config = dict(
    horizontal_flip=False,
    norm='layernorm',
    bias='none',
    parallel_block=False,
    slots_per_expert=2,
    patch_size=[4, 4],
    conv_stem=False,
    positions='learned',
    optimizer='soap',
    shampoo_beta=0.95,
    gradient_centralization=True,
    batch_size=256,
    lr_schedule='cosine',
)
Rows from block 7 of a small image classifier, named by matrix and row number. Rows with one number within an expert belong to one neuron, the router's apart. Each number is 50 + 10 x the weight over its row's rms, rounded and kept within 0 to 99. All counts start at 0. After the name is the row's rms in percent of the matrix's.
Before each expert's rows are labels from the 100 images, of 14848, where the router gives the expert most weight on average: "responds to" is what is common among them; "lies over" is the class under the peak. Only what is clearly more common there than usual is listed. The data: renderings of 100 made-up gadgets, each built of a few solids, in any pose. In brackets: how many of the 100.
# router: slot weights (model.blocks.7.mlp.router.weight, 32x256, trained with AdamW), inputs 0-85
# up: expert up (model.blocks.7.mlp.up, 16x256x256), inputs 0-85
# down: expert down (model.blocks.7.mlp.down, 16x256x256, transposed), outputs 0-85

# expert 4
responds to: pink (79)
lies over: main colour (58)
router.8 089:52 41 46 60 53 55 36 45 33 52 67 60 50 33 67 46 62 59 60 56 28 39 47 51 42 62 65 55 37 52 38 65 45 46 64 48 44 58 60 58 53 44 53 53 44 72 63 37 40 39 54 52 29 37 46 66 58 67 25 53 65 43 37 62 66 65 48 57 48 51 65 52 54 49 43 56 44 57 60 67 38 58 49 39 56 57
router.9 117:42 37 41 47 21 53 52 52 66 36 55 34 56 47 36 63 68 44 52 45 71 72 60 58 32 34 48 60 47 62 43 45 30 45 49 44 46 55 50 28 52 51 49 36 44 44 32 37 42 55 48 33 48 36 36 49 49 29 59 43 30 53 60 62 49 40 59 37 49 55 47 49 53 53 39 46 45 44 43 59 59 55 60 26 48 63
up.0 082:54 57 53 58 58 77 58 38 53 36 46 55 40 35 35 24 61 48 53 57 47 74 65 59 49 15 53 46 50 59 54 43 54 63 39 40 52 53 55 52 57 39 43 58 63 61 57 54 52 59 42 62 56 34 54 69 59 56 49 48 62 35 58 45 64 61 54 44 40 52 56 59 50 28 41 50 40 40 40 49 30 34 41 28 51 46
down.0 087:47 39 55 40 36 35 43 55 42 41 51 40 36 39 56 71 63 54 43 60 53 48 52 37 35 57 47 34 43 32 56 51 65 59 55 48 38 38 53 54 49 52 63 43 57 57 52 49 65 51 75 51 63 53 55 52 58 56 39 55 38 39 58 39 65 49 55 47 25 39 46 44 44 44 38 44 65 53 67 64 54 48 44 42 45 47
up.1 102:41 40 53 48 74 66 38 61 60 48 47 59 63 57 68 61 31 43 65 54 76 47 59 54 56 35 61 50 39 66 52 51 52 59 53 58 55 36 58 45 44 61 45 39 51 47 37 40 43 65 40 61 53 29 63 72 50 46 46 48 54 46 51 48 46 53 51 26 50 68 39 32 40 49 63 50 47 57 54 47 61 47 48 30 56 54
down.1 101:58 51 39 43 25 59 65 69 48 39 39 50 65 43 43 29 37 49 48 67 43 69 37 50 56 42 54 56 46 49 38 43 62 56 66 50 67 65 47 56 49 38 32 41 57 60 44 42 53 57 39 57 17 58 71 68 51 56 51 64 56 53 54 38 38 56 42 43 55 41 31 44 43 61 48 53 39 19 49 38 54 51 43 60 45 70
up.2 097:77 50 36 52 42 57 41 43 55 54 38 62 34 34 47 62 64 41 46 55 28 39 56 69 55 41 53 75 45 50 63 59 57 69 50 51 41 47 57 66 43 55 35 53 46 56 40 39 67 45 44 34 63 77 39 49 47 40 65 46 51 57 44 47 48 41 44 36 62 43 36 58 43 47 55 59 51 58 44 52 43 54 26 55 50 51
down.2 091:57 43 44 44 51 52 44 60 48 52 60 50 39 55 56 59 47 37 53 72 27 64 32 41 49 49 48 51 68 64 45 62 29 53 25 54 35 64 46 57 50 46 64 33 42 45 71 61 33 52 41 70 64 44 45 55 45 49 47 55 75 54 38 48 44 43 45 36 66 51 49 47 33 53 39 35 79 50 58 59 52 44 65 47 45 52

# expert 3
responds to: teal (28)
lies over: main colour (52)
router.6 091:59 42 65 43 38 39 47 36 57 43 55 60 48 43 48 37 57 51 48 55 66 54 43 50 47 41 56 46 54 70 44 62 56 31 37 62 47 54 49 55 52 29 57 44 38 50 41 62 38 40 44 37 46 66 59 30 51 40 50 60 48 47 50 68 57 50 30 50 34 44 44 38 55 55 54 50 63 52 43 72 38 67 42 32 66 49
router.7 103:53 31 51 52 50 47 42 40 50 53 46 55 53 43 37 61 49 57 69 59 66 50 54 45 58 43 46 42 36 41 59 41 53 40 43 51 32 53 29 30 58 49 43 56 53 39 39 46 50 48 55 35 26 62 57 39 49 54 57 47 44 71 49 36 62 51 34 51 51 33 45 52 57 37 50 47 40 43 46 42 69 48 52 42 53 52
up.0 114:48 53 32 45 70 42 55 51 45 51 52 49 50 46 58 48 65 54 57 38 47 47 52 32 51 37 43 31 45 58 74 34 66 43 71 40 48 43 65 54 47 51 67 40 47 56 50 58 57 58 54 64 39 61 41 37 42 52 73 67 40 59 61 47 52 61 42 53 54 66 57 30 53 77 58 57 59 56 39 60 48 48 54 71 43 46
down.0 110:37 40 56 36 43 58 39 49 56 51 43 49 50 69 63 55 33 60 52 39 72 54 45 54 35 47 39 48 53 75 60 43 38 60 20 40 36 50 48 57 28 46 38 36 45 51 51 56 24 51 45 60 48 46 37 37 48 63 61 58 58 68 60 38 52 53 71 42 52 37 44 46 50 41 61 68 51 51 38 48 59 64 54 38 44 42
up.1 054:60 79 59 58 45 69 46 27 53 54 59 45 40 48 41 36 57 35 38 39 51 55 39 57 68 51 51 62 50 49 46 55 31 55 53 42 69 44 52 48 53 35 49 57 62 55 58 50 41 35 57 41 62 26 44 50 50 53 66 62 59 58 50 42 48 56 54 69 44 55 50 56 54 50 64 45 43 41 55 30 60 36 50 49 36 51
down.1 067:51 40 34 59 58 41 45 75 55 62 44 51 37 43 42 49 33 45 39 63 53 52 49 61 45 37 52 31 25 42 43 41 29 62 53 50 59 55 62 32 64 56 55 49 59 42 39 43 67 48 49 58 61 44 64 52 42 44 48 43 31 46 63 37 35 60 45 48 44 54 52 43 54 30 46 60 51 76 61 47 60 40 49 60 35 54
up.2 103:45 61 46 41 47 59 45 52 50 53 28 43 38 53 52 36 40 48 49 43 42 29 41 54 53 43 47 36 58 49 46 62 55 56 69 51 65 52 46 50 35 41 50 21 40 53 51 43 51 52 62 49 31 52 61 54 45 37 58 52 51 67 30 49 44 49 38 56 64 45 43 31 52 67 42 40 54 60 50 52 71 40 54 52 47 52
down.2 107:34 24 62 67 26 61 41 47 43 47 61 62 49 50 65 54 39 44 52 53 58 66 60 53 38 47 44 64 36 48 62 49 42 39 51 49 64 41 41 45 59 76 65 57 47 56 58 60 45 61 45 40 61 46 55 40 40 65 69 45 48 52 50 60 46 56 67 49 55 38 45 36 54 52 40 61 46 33 48 50 68 54 48 53 51 56

# expert 15
responds to: yellow (42); red (41)
lies over: main colour (41)
router.30 093:46 56 41 58 42 60 46 59 57 43 53 42 65 74 43 35 58 52 42 36 53 70 58 40 65 37 42 54 38 53 54 61 47 54 67 49 46 49 52 63 57 33 51 49 48 42 55 45 50 47 60 37 43 48 65 58 55 37 51 69 69 51 45 55 55 43 40 29 48 62 46 43 35 64 42 41 54 61 59 47 44 37 57 37 45 61
router.31 132:45 61 62 49 51 56 44 42 30 45 54 60 69 62 52 50 52 74 54 41 46 41 57 57 46 55 52 49 44 48 44 65 42 40 58 50 46 57 54 55 47 61 46 38 37 54 58 46 58 46 52 36 38 39 62 41 38 48 43 71 43 62 41 52 32 50 39 51 67 38 65 50 47 65 43 39 51 37 45 45 50 51 64 47 65 54
up.0 100:40 56 43 49 45 51 53 57 43 58 61 39 44 52 50 49 43 61 66 49 56 37 40 67 55 42 51 63 51 40 63 54 44 65 37 38 50 57 38 37 50 50 64 38 58 24 39 51 53 55 67 45 53 36 51 48 69 56 48 59 50 46 53 43 53 81 46 50 54 40 51 61 40 50 46 39 43 53 56 61 67 51 60 46 56 50
down.0 104:34 56 44 44 65 43 58 57 48 55 51 42 52 31 62 46 51 53 54 68 49 56 45 42 60 69 34 60 54 51 57 49 55 53 50 61 45 40 39 40 54 33 54 38 40 60 54 51 42 54 60 31 74 47 67 40 50 63 45 36 52 64 37 52 24 46 64 42 62 54 43 55 54 57 39 32 53 52 51 47 66 70 60 50 72 56
up.1 121:53 52 46 55 55 60 75 52 50 48 66 39 27 43 62 55 55 50 57 62 56 43 45 62 33 52 53 45 48 59 51 39 44 39 70 55 63 57 60 44 33 32 38 51 49 48 52 54 41 42 44 47 65 52 50 66 68 52 44 37 57 36 46 63 49 54 56 47 85 37 62 54 75 41 58 46 57 52 45 54 73 67 62 42 48 36
down.1 119:35 25 63 49 58 55 57 54 36 41 49 57 52 48 35 42 62 53 73 42 45 63 61 52 64 44 52 57 51 60 57 51 47 58 32 41 60 55 55 33 48 61 49 41 43 64 45 38 56 34 56 56 47 59 47 62 60 43 45 48 62 43 57 57 53 59 58 65 44 43 57 32 59 37 47 41 46 48 51 45 53 46 40 47 60 58
up.2 118:57 60 55 45 40 44 52 43 43 65 50 35 46 57 30 47 52 44 38 37 59 39 36 42 41 40 35 71 44 68 57 45 35 48 36 47 59 60 55 53 37 70 62 52 63 48 58 39 59 60 58 55 57 52 33 16 47 45 38 36 64 42 51 49 32 48 62 58 52 33 57 46 39 51 56 58 63 48 41 49 40 51 37 60 42 76
down.2 105:56 55 64 47 43 56 48 49 62 42 52 47 44 47 42 62 50 42 56 51 26 42 47 58 42 47 56 37 52 44 64 39 60 58 50 68 37 34 48 52 51 52 42 47 59 54 49 78 47 42 44 72 56 65 59 54 51 48 40 51 80 50 54 52 60 68 46 56 38 47 48 60 37 34 54 64 51 33 45 61 54 59 36 50 35 43

# expert 2
responds to: blue (55)
lies over: main colour (69)
router.4 082:35 39 39 54 56 70 48 36 51 42 51 56 50 66 43 59 44 43 60 35 45 37 36 65 48 50 48 51 62 52 71 61 36 57 43 54 63 47 42 46 41 45 58 36 37 63 62 64 50 53 47 49 44 59 51 39 51 59 42 48 66 49 58 46 53 73 41 49 31 49 51 45 58 41 49 51 62 45 48 36 67 56 60 48 50 50
router.5 154:51 28 60 55 33 39 59 55 56 62 49 62 49 51 46 47 58 57 62 61 61 51 59 52 60 52 61 46 57 35 75 42 47 69 51 54 42 51 42 56 67 47 44 54 44 40 55 54 56 67 48 52 57 52 64 26 67 73 57 57 53 43 36 46 42 67 45 47 45 47 48 35 50 42 50 50 34 64 49 40 53 32 51 34 59 62
up.0 081:67 57 52 45 41 42 53 63 46 53 72 44 57 50 71 71 48 44 55 51 68 55 39 37 46 61 35 53 55 41 57 41 57 67 55 54 52 69 55 38 28 36 46 42 67 57 61 41 42 53 33 43 61 47 32 49 58 46 44 67 51 48 40 49 59 60 63 56 35 51 63 50 49 50 56 50 55 55 53 54 44 38 44 45 57 29
down.0 084:53 54 49 55 65 48 49 44 49 46 70 55 30 51 82 54 49 58 53 41 62 46 68 63 57 46 37 46 44 44 48 67 66 47 47 51 39 52 31 49 51 48 28 59 41 37 65 37 59 35 61 56 58 58 60 56 56 51 56 49 54 54 31 41 32 55 45 48 43 52 34 54 56 59 54 50 58 64 55 46 47 45 61 30 47 38
up.1 104:38 47 53 59 27 50 36 49 58 61 46 23 50 76 40 38 47 56 65 53 38 40 58 38 49 49 68 54 51 44 41 43 57 34 47 63 48 54 47 61 31 71 54 32 56 45 56 50 37 40 45 49 62 60 56 48 54 53 71 57 40 28 41 70 62 34 59 50 54 75 52 55 52 46 59 39 54 66 67 75 49 45 48 47 51 39
down.1 096:62 70 46 48 55 58 53 50 37 72 53 55 46 55 59 61 48 60 40 60 51 60 44 47 56 59 74 48 51 47 57 55 45 58 61 49 63 38 47 45 47 51 31 59 46 33 54 53 57 45 47 38 60 41 55 48 59 29 61 43 34 41 34 65 53 63 56 38 48 49 59 45 50 61 52 30 46 53 42 16 46 28 54 41 58 54
up.2 105:53 66 57 41 67 52 54 51 40 56 41 30 66 51 41 28 41 36 53 53 53 45 42 75 58 73 51 64 41 38 45 51 53 36 40 37 47 59 41 66 51 49 53 42 49 38 41 51 42 60 67 48 51 54 57 51 47 59 42 33 57 40 55 49 36 55 36 48 29 67 37 62 55 51 55 48 66 76 36 45 52 50 49 45 44 52
down.2 103:37 44 52 51 36 45 49 51 48 39 51 56 52 53 39 53 66 61 83 41 46 51 61 55 48 63 72 64 50 50 53 46 48 45 55 40 59 54 38 56 55 46 65 38 52 46 39 44 49 45 60 50 51 48 53 64 35 49 51 49 34 67 48 42 48 45 53 65 39 50 46 56 65 46 50 39 51 61 59 39 48 44 51 25 42 35